Rows from block 4 of the image encoder of a small image captioner, named by matrix and row number. Rows with one number belong to one neuron. Each number is 128 + 24 x the weight over its row's rms, rounded and kept within 0 to 255. All counts start at 0. Numbers have three digits each.
Before each neuron's rows are labels from the 100 images, of 14976, where the neuron reaches its highest value: "top examples" is what is common among them. Only what is clearly more common there than usual is listed. The data: made-up ball-and-stick molecule models.
# fc1: MLP up (encoder.blocks.4.mlp.fc1.weight, 1536x384), inputs 128-191
# fc2: MLP down (encoder.blocks.4.mlp.fc2.weight, 384x1536, transposed), outputs 128-191

top examples: yellow ball; small balls on sticks
fc1.77:128128128128128128128149128128128128128128128128128128128128128128128128128128128128128128128088128128165128159128128128128128128128128128128128010128128128128128128128128110128128128128128128
fc2.77:128128128128128128128128128128128128128128128128128128128128128128128128128128128128128128128128128128128128128128128128128128128029128128128128128128128128128128128128255128128128128128128128

top examples: balls: four
fc1.647:128128128128128128128149128128128138128116158128128165128135128162209183128128049128128128128123206128128128128164128097124150128078134128115128128128128128128128128128128152128128193128128128
fc2.647:142096159128128128137105057128128182172128043128128119128075082128128082111128128128130128128128128128111128128116128128157128114128128128184041128128156128128128128128132128086128128092059128

top examples: orange ball; space-filling
fc1.712:128128128128128128128059128128128128168128203128114201128128128128128087128128128128128128128118128163214119128074167128128128130128128074128109128128128128128128160128128128217128128128082128
fc2.712:092128128128128144031128128128128128082128128128128140128128128122128154147156136255128128128174128128128128067128128128128090128134128128076128128080128128163189128128128134150128128197128055

top examples: balls: twelve
fc1.57:128128128128128128128190128128128128128128096128124128128099128113128128153128128128055101119128128198128109186128128128128128067128187128168128084103078128066128128128156128128143128128128114
fc2.57:128128093029128128128128128128128170218075113128128124128128128202128128128128128128128128128128128128128128099128128128128128128128150128128128236187128100128128128128151128104152160201128128

top examples: orange ball
fc1.74:128128128128171154161128128128128128171234202128148128128128128128128128133128124149128143128128160128154128128128128128121128128128128128128128128128128128128091128128128128128128128128128128
fc2.74:128115200128128128133128096128249178168125041128128128128128128128128128090128128128128128128128128128128128128128128128128081128128128128128128128128128128161143110206128128192128104121062092

top examples: balls: three
fc1.615:128096089128128094128167145128163128128128128128128128125128128128128156128128123128082128128128095128128128128172128069128128128128138128128137128128128128128128128128194091128113128128128153
fc2.615:108128128128061128128091159123072161128128108128128091128128128104128128128123128128128128068128128108173128128128137128128121128128128128128128128128128128128209128111128128033129128106128128

top examples: space-filling
fc1.353:128100128128128128128128128147137128104146128128106149128128128086128102128128170128066133128128128128128128128128128105128128128106128108128128091064138088160128128121168128128128111125128188
fc2.353:128128094128107172128173128128074180128128128128128128096128128146128146128128128128128128128128123128174128128128128128205128128128128153128128069128207129128095162059128128111128134109128128

top examples: green ball
fc1.202:065155128128128128075128154128128128073128128128128128196063128128128128128128174128128128128128165128128128150128128128128128128063128128155169128128128128128128128128128128128128092085128128
fc2.202:142128128128128128128130128092128159066128128142165164128128083128091128128148128128128207128130128155095098091128128128057128128128128128100128128078128120128128128128128102128128128128175062

top examples: orange ball; dark backdrop
fc1.724:128128128130079128128128128128113128128120179128094149128147128128128128128063084096128128128216170128128130138128181128128128128174140128128071160128128224093128128128108128128128128128128128
fc2.724:157108128128128128080128128128173110044128128216151149128128128128106161128128104183128128145172128128072128113128128128128107048128128128128128128082128128154128128128128188184082128128111042

top examples: balls: twelve
fc1.499:136082128128083128128098128103115128128128064128128100128128128179128128128128128175128120128136128108128128128128128128128128128128128128128103128128145128128114110128128128169128167105128128
fc2.499:128128128128162128141128128128128128122128128128094128150128088128128128128128128108128128128128128190095133128166110134147128130128128128128128128188087128128150157128128151176128112128128128

top examples: red ball; space-filling
fc1.163:128128193128128128088128128128128221128137175128128128128128058128128082128100095087113128147092128151128107128128128128128128128128165077160128140101196128038082128128128128128128128128128128
fc2.163:128128128128128128128128077128110128128128154059128128059081128152128128128128128128115125080128128128128128194128143128128128128128128183110128128115128128128128105125128128054036117104083128

top examples: blue ball; small balls on sticks; balls: twelve
fc1.3:128140128173128128128128128128124196031128181128128097128103128128158128148128128128050128085128128128057175128128108106128128128128128128128143128106128222150128128057128128083128128128128128
fc2.3:128128189128167128189128128152084075082128128128128128171128069128128128109128224122128128128128128128128128128128137094128117128015128128128195120128090128128066128046121128128128128128128150

top examples: branched; balls: twelve
fc1.373:125128128128128128128128128164059128128138086128128091078107128128128128086128128126152128128128128128128128128128128128128128128128128125128128177128111156150159128128128128128133115128128128
fc2.373:128128128128171128128128156101128128160209128175129128129149128128101213158128128128128097128108128128128128128105128128128128128144128128128097128128128128128087128128128128095128128128128128

top examples: green ball
fc1.447:099128120128128128128128128128128121128128128160128128128040128070116128152128128169142128128097166128128128128059128128149128117053128128128128143128128128128128128128128128128202052128128128
fc2.447:128128173128128128128128128128128128128128128128128197128128128128084128128128128128074128113166118198128128128128128128088176128128128128128128128128128128128128128223128128128086128128200128

top examples: yellow ball; small balls on sticks
fc1.571:075217051093128128128128128128171128128110128128123107128128153128128128128128128128128128078128128046128128200128128128128128111128128128130128128187147128128128128128128128128128085171128126
fc2.571:080085175106123077128128128128128128106192114085128128128128128130128128128143167185128128108128115128128054128160135102128128193132115128128113098128128098128090128118128132128157144189128156

top examples: dark backdrop; space-filling; balls: three
fc1.565:128128128128068128128128128128128128128128128135055128128128128128128175128128128128101128142128128128128128145128122128128128094128128128210167128128128128128128128180128128094128128069128128
fc2.565:128128128128128128128159128183086098202128153128106128128128128147134128128128128112128128128128128128128133128128103087086085144128128128128097128128174101128128120128128128128154209128081128

top examples: purple ball
fc1.473:071128128128128176093128128138141128080128128149128128128128128137128128128128128128071205128046170128097128128202128128128128180128128128128128078128128073139128149128128128108140128181153128
fc2.473:128128128128065128128128128190128128128128128128133128087107128128128174128128128128128080128183128128184128108107128128044128128128109128101189128128128203128128089128128175128179128128119128

top examples: balls and sticks
fc1.350:128168128128150111128128128089169128128150173128128132128128128128128128128130148128128128128128213128128108128128193066128128149128128128128128128054128149128096128128128064128085136178173128
fc2.350:128128179128128128090128161167111128128134116128128128128128128128128128128107128128095097128150128063128128128128102194128128128128096128052128128128145128128112195128128188128128128128128128

top examples: red ball
fc1.220:060168128128168128128128116128128128072128128128128128128089145128128145068128128063128128157128128128128128189186128128128128084128128128128128128172128057128139128128109128128128128128143128
fc2.220:128128128128128128128128184139128096128157128128128128063128091128128128128128128161128128105128128177158148128132128128088061128128093160128165128128128128128026128128128085128158128089128128

top examples: blue ball; space-filling; dark backdrop
fc1.10:148128128084128128128145128128128141128128128128128042128128107128128145128128128128128128018128128128054128128128128128128128128128136128128128128128128151128128128115128128128128128128077128
fc2.10:128128255168128116188145171128093104128128128128128128128199027128128128128128128128128128128128128128128128128041128128128128128128128128128128168128128125128128128128128128128128105128128128

top examples: green ball; space-filling
fc1.674:128128128152144158117128128128161128128161128109128110128128128084128128128128179128158128140128128128128128098124128128175128072128128128128128124041084128128128105128128128128128099128127115
fc2.674:128128128128128128128104128128128128128128172128128128128128082128128146128128174128128128097128128149128128128128128110064128128128128128143128128128128128128128128128128128128072128074128135

top examples: small balls on sticks
fc1.306:157113128122128128128128128128128175113128128058128160092122128128128128128165128128128128128128128083111162128145128146128128079128128175198129155128128214128167107128096128128128147190122108
fc2.306:128103128128208128128128171128128128128128128145128072128104114128164128128122128128128128128128128128128094128128128128150128128155128114058070128128128113118128128128189076100155128093128128

top examples: green ball; dark backdrop
fc1.635:072148128128128128128128143111128053122128128172070128171128145128128128177128180128128128128128128128128149128077128183128101086128128128128128128128128073128160142165128128128128128077128097
fc2.635:128128148152128128118128128128026128128128089128196128128128128128113136081128128128128128133128128128128043128128128128128128128128128128128087128128128128128128128083128128145128128076128128

top examples: purple ball; space-filling; dark backdrop
fc1.120:128128128137128128094192128128128128128130128128128128128128128173128089124147128128158125128128128128128128128187128128128128104152128128128080128066128128128128128128128128128128128035128128
fc2.120:128128128128099051165141120128128121131128076152083128128128128128136128128066128168125128128128151128097128128128128150198128128128128128128127128128128128128128128128168128095185128153128128

top examples: orange ball
fc1.221:091128085128128090128128128128128128128128128128128164133128128128128139128128128111133123128077129141120100159128192128128128128073128128128145186123128128128128178135128128128128128066128037
fc2.221:114128128128128128128128128128128089040130128128128128128148128128128171128128093128128096128167128044056128128128055128075128128128128128128128159147128159168128114128141124136128128128163128

top examples: dark backdrop
fc1.533:114128156128128128128128128128170139128128170128128128128128128128119128128128075128128213128128128128128128145145128128106128111128128128128128128128128128128180143000128128128139084128032128
fc2.533:128128128128128128128128128145128128128128128128139128128128128128128128128150128128128128128166128128128068128038128128195128128081128128106128128128128108128128128128128128128128128160128128

top examples: orange ball; space-filling
fc1.637:128128128090128043128128128128128113131128128219128128128134128128128128128128128089128128128128128128128128128128128148128128122128128128027128128128128128128128128128128128128061104166128128
fc2.637:083128128128128128128081165138128153128216128128128128128128162039128082128161128128128050128128128136154128128128128150137128189128128128128128128128128128128182128128128128128118128128128128

top examples: red ball
fc1.256:128073112128128128128128128128128135128164128128120128128118128128128128128128128173128128128128128087128128128096128128128185164128128128128128128128128219033128128158128128128128128128128128
fc2.256:128128181128128128179128088128091112128128101128166171128128128128128128128140128140124154128163128128128091159212128128127094164128128115128207128104128128119128128128128128092128121128145128

top examples: balls: twelve
fc1.678:128064128128128128128127128131058128128128128128078128128169128128128128128060132202128128128077131128137128089128086070128128128128173072107089128055128121099128128128128149128161170128128128
fc2.678:085128156128067128128128128128148128128124128060096128096086128110128128128128145097078128128128147128103175128145128128120128128128128163128200147190137128176128128128128143128158142128128164

top examples: balls: three
fc1.390:128128084128128128128128128128128128128128158154128128072128128177151128128152128128179128128128056128128128132128128128128128159128088128128134128128128128128128128103128128128128128128146128
fc2.390:196128174128128157078128182128128128128157128161175128128160128102128128089128128185180128128209128128128095128086113128128078128128128159128121128128128128105128161128128128112128128072109167

top examples: space-filling
fc1.591:176128128128128128128128128128128128128128128128128123128128128128128128092128128128099111170113128078113128128128128128128128128166134141128128190128118128185128128128130128128128128128128154
fc2.591:128128128128089128128128128128140075128128128128088128105128136128128128173128128202128128128100097097128128128128128133067128128128128128128128095088128131128128128128177128128148128089128128

top examples: small balls on sticks; balls: twelve
fc1.607:149128148062128128128084128128128128174128128128154128128095128111128128097128139168128128128128128128128128112128066128128128128203174075137102094101128128128128128128128128141187202128108128
fc2.607:128128107128120128186128128128189128056186128128128125132089128128128128128128128108099128209128128128118128128128121128128186128128128128128161128119128128128128097128128162217128128128128161

top examples: orange ball; dark backdrop
fc1.160:128128063159121067128093183128167128128113094128128128149128153128128128128128128128077128128128128128178078128102128128128128116076128128076128128128128128128128128128128128085078070128120128
fc2.160:128141128128065113128128128128110051128128128128200117130128128128128160170060090128128128128148059128089128157128128128082128128128128148128128180154128128167109175102157136173128128137128128

top examples: yellow ball; dark backdrop
fc1.549:128128128060091128128128128128128128128097084128128128128128138104128128128092128128075128128128128128201128248128128128128128072128128128128128128154128128128128128128128104128128082128128128
fc2.549:078113128094137128128128099128128097128128103151128120128128128170145128128128121128128128078128128090128128128128108076154128128128156128128128128161128083128128128128128128173128182119067128

top examples: purple ball
fc1.564:149128135128094128128148125128128099128128105128099128089128202128128091069166128125128128128128128103128128128128128128128128128128128167128128151128128128128128178128128128216128217128128128
fc2.564:128101128128128128128068128128128128128132128160128128128160128128128204191128128128199128128128128128128128128128128128085128128146128128128089093128128128128128128128116128077128088128100138

top examples: green ball; space-filling
fc1.339:128158128128175128046128128128128128075160128128128155112128158148128104128128158138116128143128128128128128148101128173136120099128062128128128102064089128105128128128094159128150128128128128
fc2.339:128100128106074128128143064112128153128081128098154085086128104103178128128128128128128128162128149128128158172128128108128128128090160167148128128128128128155128128128128105128128128096128128

top examples: yellow ball
fc1.324:076128107154128128128128128128147088128128069145128128128128180098128128158128128128128128128128154128128163128086128143128112074098151128128128207128128128128128128128128128118128056128128061
fc2.324:128128128133128128128128128122055128128128132128138182128128128128128128128128128174128128128128128128128052128132096088128128180128128128128128128128128090128108128128128128133132128128128128

top examples: red ball; space-filling
fc1.456:154118128091128128128104128121128128112128128128128128106205141128128109128128128151128153176128128128128128142110170128128128174128150092128076128128128128128128128159128128128128128128160128
fc2.456:128128123128128128128128142128128128128128128128128128128123128128128173128128128128128128085128128128136078128151128128100128141128128128128161176128128128128128065102128128136131148128128128

top examples: green ball; space-filling
fc1.156:148147128100128128128128128128128128128128128086128128097124184128128128128051083128234132128093128108128128202128128128128128128128128128128128128085133128128148128128128128128128156187128128
fc2.156:128128128128128128128128128128128128168235128128128128152128092128128128128128096136087128128207128128128128128128128128128115128128128128128128128128024128128059128128128128187128040128128128

top examples: yellow ball; small balls on sticks
fc1.254:128192128128128128128107128128128128128128128128128128166101199128203128175101128092128128128150128128128128128128128140128128128128128128128128128128128128128128116121128128128128128128128128
fc2.254:128128128128128128099128052128128128128186128099128128128128151128128128128128128128128250128128128128128128087128128128128128128128128094128208128128128128128128128128128128201128128149128128

top examples: balls: three
fc1.263:128128128128128128128134128128128128128128128128176128128129130128128128128128128128128128174128173128128128128111128128093128128128128128128082128128128128128128128128081128134102128104143128
fc2.263:128098128128088152128128128128128128128128128143128128029128128050128131175131128128128128128128128128180128128128098090128168128128128127128128128128128128128128128128065128128128128128148128

top examples: balls and sticks; balls: three
fc1.386:128125072155128172128128086097128134128128128122128086128093128128128128128076128138128155184000128128152129128128128128128178128088128128179128128121130128062128084112128128128128069132128128
fc2.386:128128128086128095128128128128179128128201128096159128078128128128099128181079128182128128070146128128128128097166128128128202128147128128128166128128128128128128154128128128128128128090128194

top examples: dark backdrop; branched; balls: twelve
fc1.684:128128128074128184128128128128128115128128162128128128128128128128123128163180191118128185128128128179112128122128128128128128128141128128128128128128128128053089128128114128095143128128037128
fc2.684:128058128128128084128141128121128128128128128128073010069128128149128128128111128128128128166128128128128155128128128128128128128126128128128128128128128128128128128128128128183128128101242135

top examples: red ball
fc1.462:128128105128128128128128133128082177152108128128128128128128114128128105097128128144128165128128110128145113128128128119084153177128136128128094178115162148128128154174128128128155128128128128
fc2.462:128111158128128092179117107128128128128128128128155128128172128128128128104135128157128128105159128128166128128186128128128128167128076128128170128128128128128104128128128128128128123102128128

top examples: yellow ball; space-filling
fc1.376:128128128159128128128128128128128083128128128128128128128128128128089128128128167128128128128128128128176128186128128128128128128086128128128128128128128128167128087127128193205128128128128128
fc2.376:128128128128128128128128128128128128128182128128128128128192128128170128128128128128128128128128128128128128128128128128167128128184028128128062128157128128128128128128167071128128128128128128

top examples: small balls on sticks; balls: twelve; balls: eleven
fc1.365:128128128128128128128128128163062091128168128128104073100093128096132128128173128163128128128128107093128085128128150128176128128128128128128128141100128128187128176128119171128128128128128131
fc2.365:128128128128128128128128137128128128140184122173128128142128153087103213128051128128128128128113128128128128121128128128062128128164128197128081128128128085146081128128128128128128093191128128

top examples: green ball; dark backdrop
fc1.466:099128128128128128128141128128128128128111128160128128128128128128132128128128128096174109128128128128128128196127134184136128032128112165128128128128128128041128128174128066131128128128098143
fc2.466:128128128128165128157128071188183087128098128121128128128128128128169128128173128128128128128128128128104128128128086022128176128128128128128128128128128128128088128043143152128128106128128128

top examples: orange ball
fc1.127:149128132128128143128128110128128128099128128169179128169128197209128140153128111128128120195067129128148146128128128152159128100128195128184128188122066128128128128128128128137145085158097128
fc2.127:128128128128128097191128128128128128128128128051128128128128128128128128098188128128128128128128128128071128128128142128128128146128104128067128128200164086186170147045169128128128128128128170

top examples: blue ball
fc1.761:128128168128128128128128101128128099128128128187113128128128128128224221128128132128128128128128091128165128128135128079128128128128128136128116128074128128128128128128128128128119128127108128
fc2.761:045128128128153128128128128128128128128128128128128063128128128128128128128128128128128128128128204128192130128128128128128128128128128128128128059128128128128128128128128128065128098128128169

top examples: balls and sticks
fc1.280:128145128128128128128128128128180128128128128128128128138128128128128128128154129128102128128128128128128128128128170128128137128144083128116128128094141129128128128128130128128128128128134020
fc2.280:128128128128102128083128169179128128128128134128081128091128128128128163110093128128128101128159128128134128128128091188128128128128066128099128128137145128128128165106065128128128128128149128

top examples: space-filling
fc1.261:128085128128128128120128128128174128104072128128169114128128128128128164128128128105164128188128128128167128128128128128151128128130139128128128137108197088128128128106128128128067128128128128
fc2.261:179097149128156115128084128128128128189102128128128128135128176128105128132128158128128128064153128084149128128128128098128128129035128128128128128128146128145128174128128128083092101083128128

top examples: purple ball
fc1.56:072128178132135128139128144128128161152128128109128103102128102132128128128128125128128128106128128128128128094128188128128209128196128128128132128188128128125128128128128128128128128128128094
fc2.56:100128128128128128128128128128132167128115114142128128128128128151128179128107119128128128166128128128128069120092128153128114128128128119116128138128128128157179133196128128192144068128128108

top examples: yellow ball; small balls on sticks
fc1.751:128128185128122114128128128135128128128128092128128114128128148128128144128128128154128128128128128128219128128128128128138128118128128184128128136177157128128128132054128128128128070174128128
fc2.751:128128106073150128128105128128128128128185128128128128128128128128125128128128128128170128128092128163128102128128128128128128128128128128128128077128128128128128128187128128128104128128128170

top examples: red ball; small balls on sticks
fc1.363:128128128128173075084165122058128214128129084128128140147128096128128128082128128128139095133128128137175128155128128153128128128128128128128143128125128128074128170128128132128091089128128128
fc2.363:128128128128128076133136128128128128128128168077128128098128128128113128128128128182128169068143081128144128128128128095128128146110110128128128097124128128128128064128128128157128157128128176

top examples: green ball
fc1.240:067132132128132162128128149128128128067128128127128128128128150093072128138128160153128128162128152101128128151127128128165104135020128128131158128128103128128121128128181128128128128128128128
fc2.240:149128156128128128128116128091128151051128128128128160118128100128082128080128066128123128128128128175112128128128128128034128128128128128078128128075128114128128128128128109128128128128155085

top examples: red ball; small balls on sticks; dark backdrop; balls: twelve
fc1.767:128128128128128128038128128128128128128128128103195128155128128128128128128163132128065081128128128128128128128128132128066128128145128068128128128128141128139128086128128128128128128128133128
fc2.767:151128128143163128165128128128128128128177128128128083090128128161091128128077128128128128128181128077128128096128128128128182128128128118128062128128128253128128128173128128083128128174064128

top examples: blue ball
fc1.379:128128128156128128128128123081128197128107128128128128128065128109096128124128128128131128128128147128060155090160128111128128128128128124118128128113128128128128128128128198128075128128128129
fc2.379:084095165162128141154128128203128128071128128120209128128053128128128128128080128128128128128128128151098128128068143128099128128128128133128196128161128220128128136128128128128128128128128128

top examples: orange ball
fc1.440:128128128128128068128128122128128128128128087128128166128128128126128128128128128083128090128108128128159060128128128128128128128046128159128128128128128144128128195175128128070128065137128128
fc2.440:065132090199081145128128128195128046059128113128201104128128139128190194173055128128128128128128105128128128128128128083066128128128136152128153176167128128128102128073128098128128128128128128

top examples: small balls on sticks
fc1.507:088128154128128128128128128128128229128134128128128128128128128128128128128179128159128128063128124150128128128128120026128128128128148128128128128128128114128220128157128106124128140128128128
fc2.507:128128128128128128128104128128128128128173128128128128128128128128084220080079128128128128081166128128128128149128128192128128166128128128075128128128128128128128106128149128128128128128128143

top examples: blue ball; small balls on sticks; balls: twelve
fc1.59:128128128154128128128128125128128128128128157128103128128100080128083128128128128128128128095128169053046149128128128094128128128128167128084128128128128128128128128128128128128128128128128128
fc2.59:128160128128128128128128128128105125128128128174233141160128066128128128129128128128081194072128128128114128128128128128186116128128128128128128105128093239128128191038128128094128128128128128

top examples: yellow ball; balls: eleven
fc1.389:048128128128087128128206145128128128116128128211128128184128149091128150168037074156128128128128128128128128128128101119128100065088128151128128128128128128128195102128157128128128128042128118
fc2.389:126128128078128128151128128128128128128128153076175128128128128128128128088125128128128152128128128157128060128128128128128128128128128128128128128128128092128128128104128128128128128128128128

top examples: small balls on sticks; balls: twelve
fc1.727:128128128128128128128128076128128128128128128128128128156128128128128128128082128128128103128128128128128128128128128128128128128128128128128128128128128128128118128128128128128128128128157128
fc2.727:128128175128079128128128206128052128128128128128128128128168128128128128128147128128149128181108128078128128128066128128195128128128128128128128128128128128128195128128172128128128058186128128

top examples: orange ball; dark backdrop
fc1.377:128132082128128052153128130128128162128128152128128128128207128128198128126072103103128107128128128163103145153107128103128128124128121128128128130128128161079128177130144091099128128128108128
fc2.377:128128128128125174063128128128159128044128128192128152118128128128128166128128071164128128154169128128128128102128103128128128128128138128128128128093111128174128112128128128141073128128143056

top examples: balls and sticks
fc1.103:128128128128128128128182128128128128128128128128128078128128128128128157128128076128128128128128128128128136128128128128128128128132128128128128128128128118128156128128128128145203048128128128
fc2.103:128128239151128039171045133128128039128128128128128128128128179067178128128118128128128156173137147128128128128128071120148128090128128128157128171111128128128128128128128128128093128128128128

top examples: branched; space-filling
fc1.102:128128094128128090128128153167128188128128128128174128128128170128128128187128128128128128128128156128128188128128128128138128128128128128084128100072128128128128128087183195069128128128178084
fc2.102:128128128094128128158099128128156157128128102151128092128099210128128128175128151077128077128128128128169128128128128128100128128128128128128188159128128128128128128128128067128178098128094128